config.toml
widths = [96, 160, 288, 512]
init = "trunc_normal_002"
steps = 29400
lr_schedule = "linear"
weight_decay = 0.08
Rows from block 3 of a small CTC image transcriber, named by matrix and row number. Rows with one number belong to one channel. Each number is 128 + 24 x the weight over its row's rms, rounded and kept within 0 to 255. All counts start at 0. Numbers have three digits each.
Before each channel's rows are labels from the 100 images, of 14976, where the channel reaches its highest value: "lies over" is the class under the peak. Only what is clearly more common there than usual is listed. The data: short English words printed on busy colour backdrops. In brackets: how many of the 100, against the usual share in percent.
# sq0: squeeze pointwise conv (model.blocks.3.sq.0.weight, 40x160x1x1), inputs 0-79
# e10: expand pointwise conv (model.blocks.3.e1.0.weight, 80x40x1x1, transposed), outputs 0-79
# e30: expand 3x3 conv (model.blocks.3.e3.0.weight, 80x40x3x3, transposed, each kernel summed), outputs 0-79

lies over: letter p (43 vs 0.1)
sq0.19:110144139104135126116138124118107136122116126116079135139145132141135098134073103116137087084129137136143102138102129140145122097139067110163121129139097098133087136132136141145149101130132114109153124101130126143081116145129134085088135094
e10.19:149143087099117133128139105131114137090125101149152111117103127101107094090133097129137086106097111118098090085139093145101124100149140091117123110111092101117122119108127094087122091146091097120109101154129104163156144139099104127118089169
e30.19:092114108109090126155119107097139143104144129081148123108138118114127129129110070110121142120118097088146133128115121162125132136084125141167136135096121112146126148104085099115132128077066161087106127106094103122117176098118099111141120101

lies over: letter w (26 vs 0.1)
sq0.6:144140112098139124169152177115117137140123137163113140133137143135134127131187131152132100135136136121137095100156126135148052102131136146151169137128084096130127142135138135141137149140115141114146124119069140142118158148133125106104131127
e10.6:086108106151136128164130143115116118126121181090086139138116123125141155130169153079117134147149122151138156153100093155150146136095103086150127153115146145196134127155129065135111156101141105113146128137144142117123140116146143115164150159
e30.6:103121132165111100126123123138121095109119132105099165168084110143098123120123128095105104105123130134128133136083137104110098089083138127118133074117132139158141159097109130116112127115122106157136087124171127107154107145132068067093108123

lies over: letter y (28 vs 0.1)
sq0.7:099111160113105108109131102094110104091132128108109105108112104104101117113128108127117118114082123106109116144099110100126067111106119116128126117115148083111118102125106105110133097049105106130100109122127106125133122109119114120094107101
e10.7:106104117140150121169110134131170165137106141138058131129063135117132129153173151157160151135134143076128135129157104159135121140074130119130133118171132127137135133125128128126141135070143161152140176112112121133119106087136130131168131120
e30.7:138088156111135145110123130128059122111117116140149148133093127115094146105061143088138140105145139139097118137155155134126068129131105092117123117130131127143104094113085116104105081129143115110124136104122083075100115115119142121121090140

lies over: letter y (40 vs 0.1)
sq0.35:130112091108112132118154109121129115118084124117116116119122113107111120138141174107116113114150120128106125143142122116128076097122112130117094136144138122103138118111114114112127129112123128135117137084151117117120089119125121132138117104
e10.35:123119144119119148079119123092139119133134109108090123123073141119122126096077088140118082123124080094138123126099144134124151137168103125111123085096125123105122125125132149133094123096139110125116083058137119095142112086123119122079126144
e30.35:145129110088139121126104117101136144151083142172131176124093134146124090083115120118113094119074084105137126094118119127104124136120145131117112118103104088094097132079128104171149148141148108090105106077153127108116143144141113143153118133

lies over: letter d (66 vs 0.1)
sq0.21:116124130081123123133087147101115121134132102123081121117122123127139106130104126124116133124126135125124097100157123115123064104135103136111077123116122122116155127118124115124095126097084097121129130133083123137112095111118119141087127113
e10.21:097104096113109086120092114110132081078106118125094122124116105127123111117120146143083122116112128084084106104113086142117076147111119122129121146113109117126122118114126159097113102086081123093112138177095092106119106135112124108128103100
e30.21:156110151156138111103116156160066123113147112103123104102138117094116128126115109141123095112125127130116152080131116129137104125127064149104081072116128124157150079132106110118085123098124104137148143131116115080118104104091148098119117148

lies over: letter y (44 vs 0.1)
sq0.10:141128114150139153140113141141170145146148112135122137135128139131134134129123108138143101155126131138142125151132144137090140144125095148144068128122150126129139129104143134143102142103120150149153130113146133133150107106145140160150132129
e10.10:148149112143128127129134131115148156130092152106083130136124141122121132139122100132154122133137166186113142137118076161133138115183123116142138158106135117162132136122130092133153143095127117133144140059191127106167137059134125154120137153
e30.10:135109155167142133126139143155070143116134116151122090094126121127114123076118094123115121114124111133049131131130161120143103143120126091092078118128124132160121142121119148175117150102158097102114091122135140116102149104192136117127112137

lies over: letter a (26 vs 0.3)
sq0.16:125103169124099116115130091116138112096138124102138104114109109112104121124086144062110104108121135105108115100107119109102117117111126122112100123134127138113126110081108106166104120119129145126078129170151116134112107135112118100130111131
e10.16:116083141143159087156115137113125081100118128086132131129089096118129142117156142099089116139143128103122141140114145119139090123158060139133145142089144136130134152137120176148100142118130092127150112147131172121083093147142133124160144074
e30.16:129150151152097101083109099124151093124121139127154126153099065157112108134138096109133149130142109150113124108131109092136123125155108106172112149165149124146154139102112156162138164106085138142111132083121112096103149124125126128107138055

lies over: letter w (38 vs 0.1)
sq0.36:115116078118129139108180089147139120137106097133139123122123118127120140126130060106127132142070128126132062115066118118056142145123139118091146130043104132131077117143126122101150105128148105124084131147120122127113090148124124170123121126
e10.36:131122116120072105048110121110101133118117107113116124130140105139125118100051137109131142125118092124097115114090111132122090109142083116133123108126117125116126118126133135115100114089115139126125107090135092139103128095121128128051114094
e30.36:149103125099144081130112128111117123127113127097143158156082108147089120128124124139128114139097133129073103082110138085089121114130084131134105125133122111125118132135150066110132139143146103125134103116124091102092083111090121087085096100